config.toml
arch = "dit"
train_examples = 97500
inner_norm = false
moe = "soft"
moe_every = 2
slots_per_expert = 1
lr = 0.0015
beta2 = 0.95
batch_size = 384
epochs = 40.6
lr_schedule = "step"
weight_decay = 0.0
Rows from block 3 of a small class-conditioned image diffusion model, named by matrix and row number. Rows with one number within an expert belong to one neuron, the router's apart. Each number is 128 + 32 x the weight over its row's rms, rounded and kept within 0 to 255. All counts start at 0. Numbers have three digits each. After the name is the row's rms in percent of the matrix's.
After each expert's rows are labels from the 100 images, of 14848 (inputs lightly noised), where the router gives the expert most weight on average: "top examples" is what is common among them. Only what is clearly more common there than usual is listed. The data: drawings of small networks of dots and links.
# router: slot weights (model.blocks.3.mlp.router.weight, 16x128), inputs 0-127
# up: expert up (model.blocks.3.mlp.up, 16x32x128), inputs 0-127
# down: expert down (model.blocks.3.mlp.down, 16x128x32, transposed), outputs 0-127

# expert 7
router.7 103:156099125168130143103092105150106150169135135081120173140094157145137099098138131062192078102182156136114085135130134096118082103162150114110113106167154107140182132178085105143178077107088101126169112098100075168096162119125148127170099119123164143108084122096134091084159116170093081178057133146100132180129075038153134144142127149116159135120172163084048105120161140101104087101129
up.6 111:135081114079109115141127101177083102145169133087143083148078138110075110133159126135113134147075134092138111113109080119095143102198109121154118181144153121109128116114147116138143145101121105144084152076163140164186081178117169124056080106122145076155199139113137137151105150104096178121191122150150120115201159124089072138177149124018089151124138142113125181127125170172159108148121
down.6 101:165101082094144163169140089081121078157151143095117117090128167126078123150185154060103146139151158126160106095056143145104149153107138145067150136160140126135109205155119131136150103106121083149142060146131140110171044153092112091131104113154165177136094140129116118150122109162122162103186162144107193151136104133179091152085136123160198169106193148115139140159067153075143116100138
up.7 097:095062157080162142113122084161117153121091152062116163119102108099107050138088105163142138133150162131137132123128185118157127160156151090095169176111093142104105172105165118152121117096153118153084152141123174162144148159135099087116111118134130144128087062159071122112109100133067059136200145129152111189143142127153081148102150161136079229110151139115110153096086154163131074086093
down.7 124:131171157148166105138182119125130103067131110117119144188039111132122163137081107095085124133159195134140115148145166140156089148124055128178123118092178148113150096191169058201128129085101132104131119125130104090148096127143167108161149139123159164117071137145153109143121137108165126079115169104113117073095118067140088115123121163117092080115104097087116083089096113061104086162176
up.8 097:134189133142069149115090158125054069117084098150125086154114074078139115116148107156070135123094129081057116120105085133104166120115107116144157156147156130123094183143152108180148181096081151158117139099100109101141112094187158178120151131137093101087128125124158156106117110126166166106127094163143113086109153160124160131186125094091112024116071109125169152158079126139175137071109
down.8 095:145111159104150086110096093130178088177125130111150177177152185096114113170177094121136137140135076142149135143138054126101127108138128092130104110114076155112209124176169138118088132138186154111146101087110127109126164113071116148179083132072117117146143082089097131100121132151127148106104121143132076161145146110110193132204099090133232158132124107110099103207081155132115135098157
up.9 098:181186143128095086130093117158121102122083110160093139203162092100130169174114117167096164111080150099125166124152238134150111118082103153133145095100124124135156174115106159191124125107124159140108150138186109164122130112142162157103147125110121124141089100154108145129130097131173242148109175121156124140122082118142184116194086150123087088137120142113151144145047135126091182140149
down.9 087:120067108150115150100057131087087100189145201136107123136133083135133052110080107074069194155148127143095091077145158153096135172092097096160112131043118130128137056142099153151095118146120199062157094109121115165120112085102066119190158131141089115119163160133096166113127110147118180197121126114122142134148147130157141149161118149159149150110148138126138130143088146140142081122121
up.10 109:156194099132125100152100098124089114091107099181078121128123106096122117145110094142101168113091149091117159100131116115121141120067076084146179062115131127121115212128114139173131164112097110183101139125112120118155124178115168184123159143129112103081133143139119168106091096150150209080124047114149161144147110165086187162162089117103147075083085145149117148151068149082155144066120
down.10 105:148098111125145190126077123096143137201185091170061146117130140093126157166198177140120107108116077165163069080142090137102110124108137166158117107101160180122236117181099120116087129109128163102139127100097105111153091169105061088158100165085102139129128146114091134079100147168111167104140092084141081139142116124142134113122117089113180180111143149133107061174125113142142121106125
top examples: five dots; brown dots

# expert 4
router.4 101:141062117100122117190069131093141133094159072103207090163158156141125097117136144191165104116121134062147132093158102091113171129139107043161106144147136211134114114152223109172145182146102111149077096117147172115114084130166138082098144135119112051147100139135077140115096141170156151157111114140074129147111151153135141106171166158147133140128083149143142141114155110116077134115103
up.6 085:149101058178140121090122098156120174152173148122118099123120236154181117096183143118135143073153171117171073111165168127142104106121112086112132174106097091094124100114131144087105116103137123077093113106143151122101102151113143146167146155127164163189131150102075123128127128064094112068166143155060094104151190156183098127160163138169105095112150116130107108137080171122116077177154
down.6 105:160128158125154130134110104107151079083155135122119084142114162152156173124169110134102106148157135133105181109104159172149089087115137216199140118128146138088099170171151165155127180078129160166059138139100142156102122120230115134153096140122200214164102184152150199106156130134164109104158119130158141151134111153119131126136148105048092173145101094124105112117090117111102147130092
up.7 102:114141153069137089079079165118142143161130091133111125216125159126090110113094099140106121147156210135103140178145127105153120118102101092111143144168146182132185160146101141143148100105102095166118135102105141113081137126150131136131023152080131127089071110138117148135046135176075121162148118131120134094114125126197133144153125067115119184105187108099106147112168096078154101059109
down.7 091:133148103088157151194113147136105087087109154099151152175116096120187129062104135113133101135163162150082175076132099130192099142168180203159150152131062088088114163131092159094154121113134167091161067084108089175130117105121139149162174118135162115112172095083095121107110147115146128174108092217131077112140167108107148105110127091131154095152111109130140143140173070134098104184134
up.8 110:125144117088121144113081121182106079158070085128120124167118133118081128119088097164136151110137171112158137137095107112066135132097131127088161147101129170183169149108110169175139127078089159151117121093111093122118161136150145198117119060154154111151123049155113173170083087129154210111160099119158065095157136134128138133164091135116125158141106163091082135099066142090178057076099
down.8 095:130126114106077164150113079145106152126084138140157197160119103097132113130105140103170113131106169150135072094142189120115145151151139096110095139121138104186098138087115200135135157111143098141162152121114137126181158137156176178111180112132120132149149159049179084190169140125109162168029131208158106197109123095138129142134127124109120135166162166130165180102133173123179191140124
up.9 121:113134133170082081083144159097157104153105170156079172079090112099140145130104158113133117180112126130138128046139160094152127096217104156118127128133125109157090103150127156090141109129113156125161171129106141116200091121096091111088111158170122141126109142118150119133242169061168120131099152172136209121133068087138160114117095118166105087084109131148103136143108145204168139129130
down.9 116:129230123156105173067108128151092151139158119139146157171109140158159151173086099088175104107135133098107127181162136094124171126121128150083100104176112152088139068095121122153107147107116108176073179113121079110142086159110165111109123149146104070124125128196189137146142123100177094086155097073109125062093116141112152152055116119137142153111143077133122139068186120100164124117178
up.10 094:137076157126125122121178159053133143124088105069107136122096114120125085212073097108098159127123103095090085137164107120136140111092133127163156145138162147231126128126129160118163143097159155131157114157092124065137125098096163115118146068165126122141150104135038175113135123191125105140137118151182142130119099160076137204158163112103112082156127201107067147137108144150150120113083
down.10 089:140131106154124099119151108150076159133102134063147149113127074124139169173112126130122143141115093116070163067079111148177130105187130174088098133154067126203167174077065156105138115155144067105104196119159153073153121137107124173153072140134140100157128112054212073136124141080097147147116131152093134104133150123117111087163097143157157122089132141128170081170081108120124135129158
top examples: five dots; white dots

# expert 12
router.12 111:119132131133172147105133130200102101158028118188116124109116111111158136130174133105121152144130134115137106131136115087113102111186129131123115125141173116198127140034173125126089110078114155153131176108135089142168149081096178140132155160133138187094140137123173141174161115074168148145116175045094154117177134149137132125116136074119114142156137111144070126214058103180153141110141
up.0 086:107074227128078142121139108131090096101129154074091115172094070142111094102166110149110147121087150141088165160122080051153121133157137173104132112140148101086103121143112144143207176068161057125107105039109131122108125129147149042109167114084135130151143083166148156139159124160142085143120113118130148125133104176096157123127124144141103137113112056104176113090101145104141120086117
down.0 084:138115150198155059092140135127172133162094151129120110165093102141097096114148117145159177088164157148132141146093136051141116173096149093166097090124095112140077098140076137150113132130068139127140096108152160105104134127110126114096122113067171128140097135200026112147091104136142116216072143048130162177119162069147155092109108158110129115119127089128097082089101137138120165114125
up.1 080:156078122171122144110126078123159142170144152123082129124095132171113107080169110166125122118099148030121093084151130125162134114129065110164146182142130167171122087153151174086126129210110117109146117120115135098139138123100088078110170173091191180196097154157124121129149110130138085101105111109125119069111158086196141126097129078093122122127111134172118151155103099133160119235144
down.1 091:106140156174140115147083102072132110098145104093096161159071166096134117125100114106139179159134143154136172109158143168159146096170165087190128159137081081162168193108096169077190134070128131082147129149144144129113095094113113118157147101108176184183142111176078104127104159163161121124109091136104134164113153175108156105087171105127123107103121099080111065102092146086057149066126
up.2 106:160103114154160170154118101116158110139132135145140150134099120091165130161099127126126120111083094165096147149156128161156182134111147181140140122117111125144078159122152060129181124066160104141109111136122166143132132134157146176151049091130052151114161097137144140132133089097128127122124081130082143152101076167049126126152101157120087087116108136172033000153128154143124129121141
down.2 108:030166137138105099102132065165163150111135139111133172105107109144116123121136124178122058103151097099155067113114132132161171138161110113081138160166144117101160081143179097114115099175133129151124191108097092173124136150090118147114188125074082184141088104146144091178106116165155059109121112115125167123156128104180134155153100153122168163090102088188188176153104104081122081122114
up.3 125:102151144134141133154137168098134131129168112148131130117180126199143118161180153097180160164114134084093148135149164089157139088149171093095083173147054086153165160138102135101140154162079122117104086207082129144102162127188048078081103206154082186137118109168138112118126135091157151145099134141136085063121164151097134148112174113169126143111136125086143123119161081092094152136145
down.3 092:078164094099105074116133098108100143122104184173166113138110097130135137071180090156089160155116119154128084167113172145061082144021101088112177173136121114144142132131174120144177063186132107145140091112116112141146098154134108131089114136152139166151100094128141094167162114130087132110127060092124108171169189141082134127152136102151125124167063201145159157156125092150117140112090
up.4 102:057122161198125157133106110109131137195139105112141132130103114137109105136097236133105120162080042153133143167142139130104157151094112146103150174083136095138111125173170196128163113154156057167121121121117131107113111137128091024141120113146114155117115174146117126198071116161139150129133147116160101064160099122125123096121115100128121121176109073183128106069129167087155130124145
down.4 092:159126098163111116097114148090121125099128162155095147148129102129155185194108110149141179155188113093128121170145139135105120105091147151127136090080130132205126116114158158072184181086162119133145145077116147153075108116113155084176095100112136183105114166177151137171210120129090114129069115068109144158144169123153100169156147141100197131163108050112142130147101159177120096123068
top examples: complete

# expert 6
router.6 105:144157113150095145168147096138139073169154101108121152100130150107151133146127100149203183104163135095162059072132129094137128122174111133099099093139139164146110100135137139113173132093032092100199169111143086151194157123124150101167104163132148111121110101079163129100127072096169134220083147138079123085154099132135134181196102112109140108111109138119085120183073162117149109134138
up.18 107:176137119132142126143104197153124133147124111168128047169129130128140109181115121174104118090099133130181132168122110151118146131139175107087086168116130140144166196092175135144088167096123117125070130148080146074081182045167103194136065101119112110151151080164141107096100061138118149136130141085133085144126134150151069123189169196168135101123153118109150157127075099150136122120166
down.18 108:134168172119144110109103201084126085138155153136133082125148151153146172169159167103144142146136138120151148133133096090153143159103130166123133076109171055137143125149134114114064128108183128095182123092145150132113145050069171146133178108130167154133105134094024110130137120186081124104069140091087169151100139150104086137180132172112148152099159084117101129157109136142127056060140
up.19 099:128138086098133149127121134169146118102118109180154058135085118160159137157122069185121129138148131149036188080122091145106149117068121123133132163112125137159122172102191163107083155139116122204057133101126113171101143149207136165087134102099059138110132071120153134136084146121122118094134074136141159112154165095084106165195111165178133172153154109104125144109080113140118174111132
down.19 105:118092117212140123215136075107124130116131133157169076177151111151084123125131147108136096147111107100121082107134062167119130185183137157197096126100119141149135142171189098124063135136125124042109098148115118152139112176111093082170119155129086088122058114128098162125126135136109146123108088079176158139092092123110156108135157094146169150073097110087157121169111165124067096155115
up.20 105:150133079167137106086119122124163152160135166139101175095107134124129150134181169071118156098082078182171105130134131154188097129147150129208131069117158098117093113145132127119025102161144145127138102071158136140084086141085076156137164158159124108150165136219171124140173179130148104175086155126131170163127103137116134069093104117111117110125102137119096196118117139105160134158179
down.20 089:165040137151114152148107111130203085132112074122078111149162176088198103109173118154164182160145129151090118140178128117126191138085060096126114124163123137182112115088063168170156076120148188135132137114116155102081104110150158118080141136097123136159135145177114135110119117105129135155171189189140129084102149143146126097131113111121073089116147111082149111116062144117136194110119
up.21 088:152124077159113146100198107168104120162118134121130163076164126109117137105150179078102162168079130130145071130161165164084103165155113129167166062111138119147123129118104144181081147162120167149111092118096126081132124175118117155157165160071215120131152161072120122170143136153082134142063124087157090090130144172140123099088082211122146128143136095189127147103122155103153135086183
down.21 080:108152102107128155092175098097110122136129124119123132129111134157129151137155138180123091115115152186170192099138179138052119136069135106106119184121138147152113137112050159169155094146131147136105165114119184124146075137110144047013127154132123151198193110069173139121140096084179108171151161161125127111075152149101116178132137161118136113168133131155151169114123089116114167118089
up.22 101:081154091117131094111127137134120117120121102152118197069132169122114179162159111104136105137144068105067101088108107161116108176128137073116135133127103132141136155079165112147102099140125220151104119140130111114144095124118171234108152108103128156158132153088174142141190138147103157100120109113239178175148141158094124117118129089101132124108138126156184194130115133219154130128105
down.22 102:107130157080108178131140095129093133138131071118138192102155107116130037068159125146105145138080103180140140122105094156119151149117120139140150138138112125177152159186104120113145136102078116129153123146189151118149088087121093153089130136124087129105174177076154143128123126077182141061157104172066061163149099106147162142081042097141179098160118179108062135097110113104135133131162
top examples: complete; nine dots

# expert 9
router.9 091:121118169127110182153108128143116125139134061132167075117117097160139108074121129116201156141095128120210101018161090105124185104141111120152124094129155100130070147114158073134119213150044074155102150098151151123117121105141143087087127112106126100098151118153174078171114166128127191165078119169111125155137169179113147092161143120113142125169102130150145109162084122104136141115123
up.0 112:077186142108108100069115173085180171104158164145143182097091140112124174157163146074147075123140144101078147154122136133154136099163091147092093102138106119136131122136111167144109115091128093110154099136166126156149133141162149143198128150126097146043128052117129114170141110091104138143092137122134095143149136141095141141160044192174118118128164054087064123174068155141100113087159
down.0 092:142147108130145119120125106179110151147124188141179156134068088132155110127189134167135073116100189110081187135155119138121116134106130127137145139131180078133136087141144132171097127126136113170160164213155158084110137165141124122110084095097146186111115123109192140145082146163161134062122095069107084138122074063142188158139096166139106164103154157154168092134073095120061134095170
up.1 109:124113099114130115150089103126092106146115110182139168138130119164147100077139213114139147158142152151172105117143117080041131091169132176168134084118112153089104078139120077112124141115128078154184092181076143103091110209094169123132121225174118124118152109127114136144169137126125149102124094134069090111077161128097097154126173116203119148152141086131156089106126102089137153138072
down.1 105:093132101146146119143059144069124102133099148125146072090163082126120135093092072066174138180174149125114135171117126081125148138140121104101135131152112158104143112130166176151099152117119215076118138158159142165081135228118098151103131121144124120070098148162136139140089120167070168104125162084171125148154092169145160121153111086103112130184142074136103102108152195181184144156130
up.2 107:104136139149145124166111108081204143147161156149106136081155150065114129136121049099117138105114135161111168182169152130085182101129139131164101115124109124148171120141146104125143140078124133122123104039107134190141096128115114169152182168072064132114158111093132127140086136142126148153099134144070097114089152135076152108146090221162088178212152102167112065123154117118122146140128
down.2 094:144162059134160148133127092137156020143127120121097114122171104143167159156186166125151126120190162145086140159048091095186158154135151116191143162108165158180140114178116107117142106135137081124084141090183125114074100215148106170089176155105089167104103118088160143156114132088146153122132101138126166121141186158126136133099115092119162128155107131125160175142125148162166147162104
up.3 083:071121114159120129099119100176113136146121116128094139127096119140128106110129171097110087122155172170074112155151171130148110086133045099139117136099094134143151173133164096123096108103126208229136114150119198116126160074129129140112126159178178144053119127101149135076150161099118178158163088139092075147045125084196114113140120102124137117113138074137121160147177149114132095125073
down.3 104:155146109145073193103088142155076100158113137122113135145172149150094138161154133124133142143118127032205093156100153085088119128127163148134100111160168144175148129132119092111168120117139119140123148156107106141108104102116107121209081147149113115092079157173071071085122106174148132180127082134127206122138119133105143222098114043118149104108141146164169150159183124140143163127145
up.4 100:142140151069110147164124081124109176131141117092104129156111149116136157112150061131110151105154120086038149107098103121191121186119111164120135161121104162074104128064110166145124144090184130154120163160100124183153127087125147105127137126125092115116139089134091118145181103142107129100124099123128152069125167156113094075082135145100097187111179140116148000123114142104129154119071
down.4 092:119096164134112103081098088051133174129161091116143126142095171124111137072163132139132136148136097182178128083123130101174072186153133093121205126131084107140127060149163114110102115102192143080118069137133152147158125071172093120175076106117122092154125127170145113196132120115150170144091096141122119186164146072142088151069166138112123142096156142093129188101110082114110093137158
top examples: complete; laid out on a circle; nine dots

# expert 15
router.15 108:136167139085132063109107188199133188128107161149154074134122108124099116092146150171170087100108132148162163081116111162078071123115130099123108159126106052185123158152112179103109082149069089191064182140155082137127146094176178096098138112145122143098099131135141098153081153116119168102167133161141136167127133096120091072159137094181176129125152094125120080124094122164122094143139
up.6 095:104115158135115149142066194111093075068150071145099109168172146168109100143111092137147103104140170101153092135156124071128151124191123089124124126144140157133172099165163134105156167057122088101139092087160178088106140126134092152114105174143121123151113155125140122033131065155171120155139120126129208173110124194137117164179190081125160084093177137114114120146124170119111140108119
down.6 101:154159101118090137188073152164084163149092079151110179211129175122182109175145173128152088139133169099087147156145146100163124075101083135110108112161155157132114128113172144106103112122140136097112070095106178183125126084159118105171087125125068136094118106136110134101140126115097131227109135120107069116081157092170138115128052136150140120102153078172144086084111126147179122117149
up.7 093:101084184117121118076067118116106098155169127070137166133126117135167126195107180111161082155140121120171077153087096083135124074149141140147136142143168180115135113151105137148201174057111157116158105108136109100110181147180141219144056156123129105138095109060119141179152161119131136165148143135089128155114136123081089192119115149119124139125148095140145204126067112110144142121149
down.7 096:119184128122148145157059105165125129110197167105083168071093102126120148184128080122145139191137106076116133118136136114159126134161081145097124108099074134126131080122112121135109123088123105175164143151145113078129104151137110164141200170111115144060172141098098084142128133089133071188113163130114142088051149117157154124070124075091199106133125172160114070126081154149125106153080
up.8 091:186110090100136138156091182181132122129171123105128078163131145233113086145102069134160183085121165152182154178108115122095104136085122132139123107122143212121141158157087162156143131182125150123156134071110127092129177180123171167088160147143154110159144160092128157220103122133145104127116124137091107136153134113144152108151115098115138095115167070108168111093055127107155092090119
down.8 102:100115155121142100200100108116115098173100116146170133102099133127123111081139141123187127133146142140121139164141058091164119207112119110103116103123142108107160204066096148175160165108063047110196085165120166111107101142123104113157150168125187114139164114110092111170113122138105129107077123098142108142091179150124148086207083113122090156146127074055138096119098113113088145113150
up.9 109:101133114139156104107188138108209195161131177173120145085132156163225156138101169093112054151156133134126120118179161194100126125124101177149112154140085150154137120090094083087169094124108168107161098147132137164131185081095141113145101076159123141084187132086168113116143159149183133182112157163107098104170107106200117146130101142116102108136115088127099143144130147177143104138125
down.9 095:112112089147108169160178100146120130133100063097141123189144098138168105137138116131105078131105143099153126123125124162109123149078174114105122039123123142156128129146092156124154153167244086065099132067123145085066156137110147076155135078125130113141070141162105083122124190124142120145133113166081169152163107150079151147090166159096132125154091135148128180111156096091074192128143
up.10 103:121100097134142119118105144187133101142087167150169188166104126098152107123123135147104122132177160171113152161143133105154126038129141096127167138084112091138140119113199105120127122127140106142132116159135188148134147151089088088230200104149075109130137071161115126152065086132117102150132165104110130104053080128106114044112177129157096119174070148121123073090138144133127119172105
down.10 098:134149061148123137102150123124115203131133115140152144172119165139151113163150092131101128139120146176089139146130105134134165114162109108141109096087137122134051137122189209151082094139133145084151152128193095089087116134151138162063088104119130076133096147133140123135194141194151147083204163144160133127194110086108129117159111174136126101169162111154087199135183171101182173138124
top examples: complete; laid out on a circle; nine dots

# expert 11
router.11 103:147147168118139065097098106157114124179114133121038175081129151161136114069120145080190187142210156095133140120140132111108086099165123097130096111148165124156179166155092155110161066086125143140163115101134079164085157158125162140187097111140135165110059136162134086134143136147116126189083132101120164145133092091125163114186139126115213155136159169125079116127105146156128111119146
up.0 095:149125169128076180127112113120088099132103112163121072150133134109131132158141095140102181113148173120083113115085198084101116079126126107191151186075167188165159064106120113134148143072111067133166169105163181125163118135150149194136139120101120102107112110132143155102093131102163111139122080137112123108161145102044117125110150132175056032097073155130136147165122134113131145145098
down.0 097:134149105162144110114114128102128082123143163102149019126151171095097044161143141133158155154076118128106209137120132125107106087110145130115158087114180100136162166186125140129147160158138185111183142124143170226112142113093100130161093130110120119095156141181136134073190102139140109097129108150131172095105095135135121126114161153094128164115129159157102071226154136172125109149144
up.1 099:087167139152164161127064094116138144106130113137118095109147144132167123165156060133116125113127171121113206145134084107156133106095127093121143170109111178130136089179186065113127132103128145103182161065068144076083135165108111208160174132139138107153087133142138091125136083157174138120146141220100120150137208106146137134080084164103109175122081157120138125123127146203140136144140
down.1 097:138101112172166124117110139205146155139163131053194092146134132133087099104180170171196124107132140108139104129140148081176168110134121174173110099109115120168177185143194071095138099084111134117180124064148160093127108159140127097140116139098162119140128161098102090134121131078155145102114132188124090117087069168107182144103107141121094064097162162137112074158124126077107101104104
up.2 091:100165128145093168129105104106133045162090129078114100101089147102125105146144074065126093165092126053130080133176093094185138150130092183116152179134170112118084129150133141123166124115083083133142123132121155066130161142103131065149122105116135115106101172082101132105115131116108070134097121128131165157114235148106167144125108123121084117133066147174085135151141128118167173107053
down.2 093:112080083175176156167133151081146145127088081101167150157118180095055104108129158188172119127122111176158176147127097109166052108111122053098131122151055133132148159132137167108170098163127139135147148080133128144111206145069099136089129070085108091125152097109149127149130117162103083186080140084125072123110047116134139124098106140090147087148136152136135123128103129142102111156123
up.3 083:139128167102108093107165088103112154130184118094135095184112137147169131148177102078100113185125145104114102117106146163142135155179111110175196160134112145150125157112109132111112127122095115096074153106076178146123102101091166052060154178187112069106106090108130165100118140126095049177133150143122198178122118068123120072121101193094158126092141123127110164135080126147140097155145
down.3 101:094136209185130145138166140164084127105149191135139103163113154079136148152182135156076079051158157149126134117132184158168089124127154142101126076115137113144157129153090147121147070088147119107093125130116071126082116115153145103192110177103127124123139120173139175102138135114179054179126069116146118081094101173142142163097089181100133130095085179131151100135059114147102114128096
up.4 087:151135103062109140114111074140131130151070086120159139164115128065167045078112115097122132087142117104090129142104175118115126092079129151104089150144134175119108124129135033173168169122109118115077138132151160133083107065141142057110176082092116133127084150188109170110136107128193111180144127140090148145121127127113156111131120120151068150173102150074052146143143133158149101081097
down.4 092:122141112165125108100123156140153128140073143098149108143174136094091168140106118197098116093199130101041158138216140102139093052104126079106145129127101082152144115162130094081117119130186166159144150094093102110135153104139133145156128098121086119176189173143165107143117172149174104156134155173163109118111125083141151150169130155130171088202131161150204091138167146085114102108142
top examples: five dots

# expert 3
router.3 103:121117131136136123065161152154126152138120186166130066149137126088132119089137078138119168095192116103131083110126079114098147123203145087116123121130167111163084107072196141159148111182084112134192212147133106175122148090151129149087133111111140169133169155090205122150083104097162204114133129150084161108206125112135060142149150146114109112116103128168113143169085139144148135135118
up.6 102:131097189148094130149128121199152123125123116166108136138108113104158108168127113096132105131083185123097114120135091118132111109113094159127095122149140168164150154122119067073105112094065164158132147114138089120177127087189185182170189089122126123086043127094093148132116179127140192163124043102079146119164111125141192169154116153104119149099131202084133079156089138102129148155138
down.6 102:140180176119124129180130122106077115129123126149094136158137069116117160185137100193158127093118115158153121115097108122139117090148186107142135129156106065142072107223122102098133117137076124129097169154097165106176090094154138177071088091117142112145145170089183119149113164137130121161104041123183103128157127157118182074106081107134133143161069121116081103119090069093137165126105
up.7 094:211150149128079140121171187160184115111143119136072122048138135126177137083097115122107145177116146152094115098151127136129152168091167093231114113148133098090106105122099068076121120122080158150150131160140138151111115143143162140144091108110117099210131137065169121143166135112132076120080154107055095078144086088164152093097099148118134113117127102088093113100180124126109149110103
down.7 101:124096130131103083178137164100057108130115074140164080105116161122064110092126148067101170074124160120119140041119168122115105151128098183088118104214126143129122154109168126141168104167139096087122146153087159163144149104081077165096162127194096093082184131048091145140098115091080126125089133136183137170125148127114166141102074112098130110125112113105133091119157133134148110114163
up.8 086:163132188113131073141111160155128126114126095162149140136141095108123148098103118103134140103094152124111140138116175129094104144177134200129145167119139110191116149146089124148069151125048101151127125168132144065105150108174092110159166255111195106141094104174174137110120152130041129116161114126101123144162121131149126154096163090143161143094168078082127058151104102117111101095103
down.8 096:086134128160129168145090165121104137170110112147096131101146082084128122096110127164145072158114098097136112150102144147123144090094169052112123067087099169195164118133135134093074100143132127096090144197121114072110149106139160110124142189158147133126155080231066113163116152188189158107126118099125174091118151105126142157123131049078175120102099071095128126108122149143154153128113
up.9 107:197104097173132124151126102099146121117124118190043130113168116161118081119166207144129118112087127116176120086176126092078144134165136139172090148110152136096108102151151076130091157149056124085114137103096115124121076136047114063120145101155184143151149107140142127148128145118158127126107113015109138130120117143080161108129129096094111198177098135081081127153114145136157162135140
down.9 107:096173119176142171126105094159142121082152102098127167088122132143151137143096068173057110175122159174117144095149125110101138105135177143152114100070132145069128197100061148213175121079054113118078178077163095140131137132195144125079154129128149110100112116146146081120108144098093114086154150169168124138119152135170150139107146129136098103140153142155135172108159109089066105157084
up.10 109:228131122161110152127082100129118092121139090152095147130178076116072090107121176119148086085163123146121140076194102111160109085154099103127117137129146134153114164144115084127073133152126096177101127097124159102142118066117117083129161031159135095114113116200153153146109197164143114099138160083129112135123148125098132085158115149207137138156099140150068113137185123064142124107099
down.10 101:128099110177108149112129135121121136137118142133098208139129126145138068069076075173168115112164136114093118065145129128129102134168098099099106111054136099148134083082090106071029129167095144121126159102103178092157075085174119101156138056114158132117124095149117106143163116093069106110164154139127080088129175082115156120074101117145101162157116114116087120165197144118144151154104
top examples: complete; laid out on a circle; nine dots